python train.py --model="multi-label audio tagger" --dataset="synthesised imitations of 52 everyday sounds, one a clip" --train_examples=39062 --noise_aug=0.01 --time_shift_ms=100 --n_mels=40 --hop_length=160 --input="mfcc" --spec_augment=true --win_length=512 --arch="wavenet" --norm="batchnorm" --depths=[9] --kernel_size=5 --stem="single" --widths=[256] --num_labels=68 --init="torch_default" --residual_init="zero_last" --optimizer="adamw" --lr=0.004 --beta1=0.8 --beta2=0.99 --eps=1e-08 --grad_clip=1.0 --steps=17600 --batch_size=192 --epochs=86.5 --lr_schedule="linear" --final_lr_fraction=0.01 --warmup_steps=880 --weight_decay=0.01
Rows from block 6 of a small multi-label audio tagger, named by matrix and row number. Rows with one number belong to one channel. Each number is 500 + 40 x the weight over its row's rms, rounded and kept within 0 to 999. All counts start at 0. Numbers have three digits each.
Before each channel's rows are labels from the 100 clips, of 14976, where the channel reaches its largest size: "loudest band" is the band of the loudest frequency at the time of the peak. Only what is clearly more common there than usual is listed. The data: synthesised imitations of 52 everyday sounds, one a clip. In brackets: how many of the 100.
# filt: filter width-5 conv, dilation 2 (model.blocks.6.filt.weight, 256x256x5, each kernel summed), inputs 0-63
# gate: gate width-5 conv, dilation 2 (model.blocks.6.gate.weight, 256x256x5, each kernel summed), inputs 0-63
# out: residual pointwise conv (model.blocks.6.out.weight, 256x256x1, transposed), outputs 0-63

loudest band: 1000 to 2000 Hz (28)
filt.80:544479522544563548497536440581522535540470510518470439463489492405500544611471503470491505513402480521476461530488493474542517433551478518532465537499491498543537469513490442554535476548503514
gate.80:498508418454481510490527482503532488453436533491572544530492469508427508509492572476532543517532479458525560507501535411495471508478475475479497575425502402536508434514528446506496468455468515
out.80:528542505478436589509471450504511434524485587477487475512496485418505516516496523457519407540549510560494617419455484427521531477468553463467542533512520538534534520531559470434449521495522539

loudest band: 500 to 1000 Hz (33)
filt.128:497458412564437526506519514537540566490484534483500481485507551546453508443554504490491509461528578572467529559530566484495573528482507443465504496460484487542516531471529447532491564484485533
gate.128:519593454501453545422546474509509548484507525494500493552435507494486507572537556561541519527489517491563525544491532417480512541475498474470584609482491405518508478557518449520492477460525506
out.128:515480493541521495472504486533550485435461426561496488461474480495575477487454460484470515569483530458479479491536487517465499482488424498598510505520583534440527510530541485490509509485483426

loudest band: 4000 to 8000 Hz (45)
filt.226:462466495503479516430461521525458522483543521488464502511503533537497530449502534464547441469524521507459553488505547500466587496419465445545499467455562527550494426508467456529458490421503425
gate.226:504559389515471520423554448506488568494422475508528477487482512482547435544546552537522560597463536510501517481499484406517475468505482509549529535454480469545470435538520423548525447413465442
out.226:554495502531488529472478467485415515499477519484577509457562510484470493483493557457504427528546514543486463404585515512523556460516495478514473485500487546485482482428472502563509442428483500

loudest band: 2000 to 4000 Hz (25)
filt.167:538560497552529468513558430461526517493478444560537507527472394490569485512467495516477541515491483438487540481489465487528471535539471502507512483540475468457491524561507538481524480536510499
gate.167:522617505483459496461540439500538499495468550503532475497462497424515480552462536557453516572501495499593458518448489472481417563583538529458472541531470535509469505489520451535579517557532490
out.167:529475488501553474440546462518565511481521496518566508453468502533515532488501466482495597483465489484500542518480463441533511520564555474588518467498540536528517516461573515521551497509519468

loudest band: 2000 to 4000 Hz (27)
filt.86:512528519570550487467569412470439523467510519557427479537462399484524506576491504563455548506488490506541550534445448477555548502441409471513511520555426446477416489546519478520456498489517537
gate.86:514588378525516564448523468543492522507490490553573460462535459507517483475498485526448578549544559527558596550536501496535490508514511435573512506470488481517432519540532467514587459430427467
out.86:419517457513469434487495511453537509456531571487505481482490494453538456457506509503477507467493516534548504489552467465454507546488569476470545504533569470573518523516538512540452499543494527

loudest band: 500 to 1000 Hz (34)
filt.28:502444486499481491512492483451540458508450490479501581578457489531496555511574489515576513424467565448431469489480560419462502520394450508420529513462519421531530513519505459456465522493496600
gate.28:517529462491451505454534504497488517489480491502500523572484532496476488491567551585511587506486520483540514499531531426455479547524549494503556551490461454509492471522496488474441475435468475
out.28:463433519482519463499501527547480487511432492488491490497521452550532509513597500520522537472427527478441396577476509497495526491444455607570566544468479452552524476515459533434507503491415487

loudest band: 2000 to 4000 Hz (29)
filt.168:470444544466488530455493564515348544477467480515505502521528446494497535517486512453494501460532514550480541438553534534476504419429505466545485489442471493453505384503468487540464448441471478
gate.168:503614415486454540452534453557478540471436511466571467454493548513558457479466506520444481629509549503543464515453463478497482504469512504512497487446496489507483494477514445543603526481462416
out.168:508573445446512481522482553521516480446473536515485541467494507586483380508431509530427520619519512545523456498504487498502513467551552580517502525556531502511510449472486480531489494464486519

loudest band: 2000 to 4000 Hz (25)
filt.54:511475596521483505510491533497519502533518522492497522544492493412515470527604513534623506494466507478497447478471513489455467498526499568527580524537547531584571501499491536477471470504531506
gate.54:465553412443390480452518456476506485452477506436527458448461540496472441464504547571453518517488493476555500495492498403520462527523517485449485470475487463506490502488488504474484476462435456
out.54:523504506546523537475474483545452523532520500480513463524542498550517504478575421559440588507492477471502480494481436608441468472541554494490529487570517533515426520540411558486530428465523468

loudest band: 1000 to 2000 Hz (33)
filt.201:542487510538454486564509482487538499543465523457477523474480523490511508535556419516499473471468607496501401463536505483443482504495500593560460527506510542539547548444531501502540518500496491
gate.201:527506467531414520431509439477601514456448476493586496508462498479528458509539504539505565548467588478508503499482516417454482537491473493448535560468524412543497528553519441469496457470435535
out.201:492492479482583519489505510492437529445436499423485487470527475491480470489435484489447433546496604514554430478500480503473505519476436459541465527512527512510519488466520457505582506544473465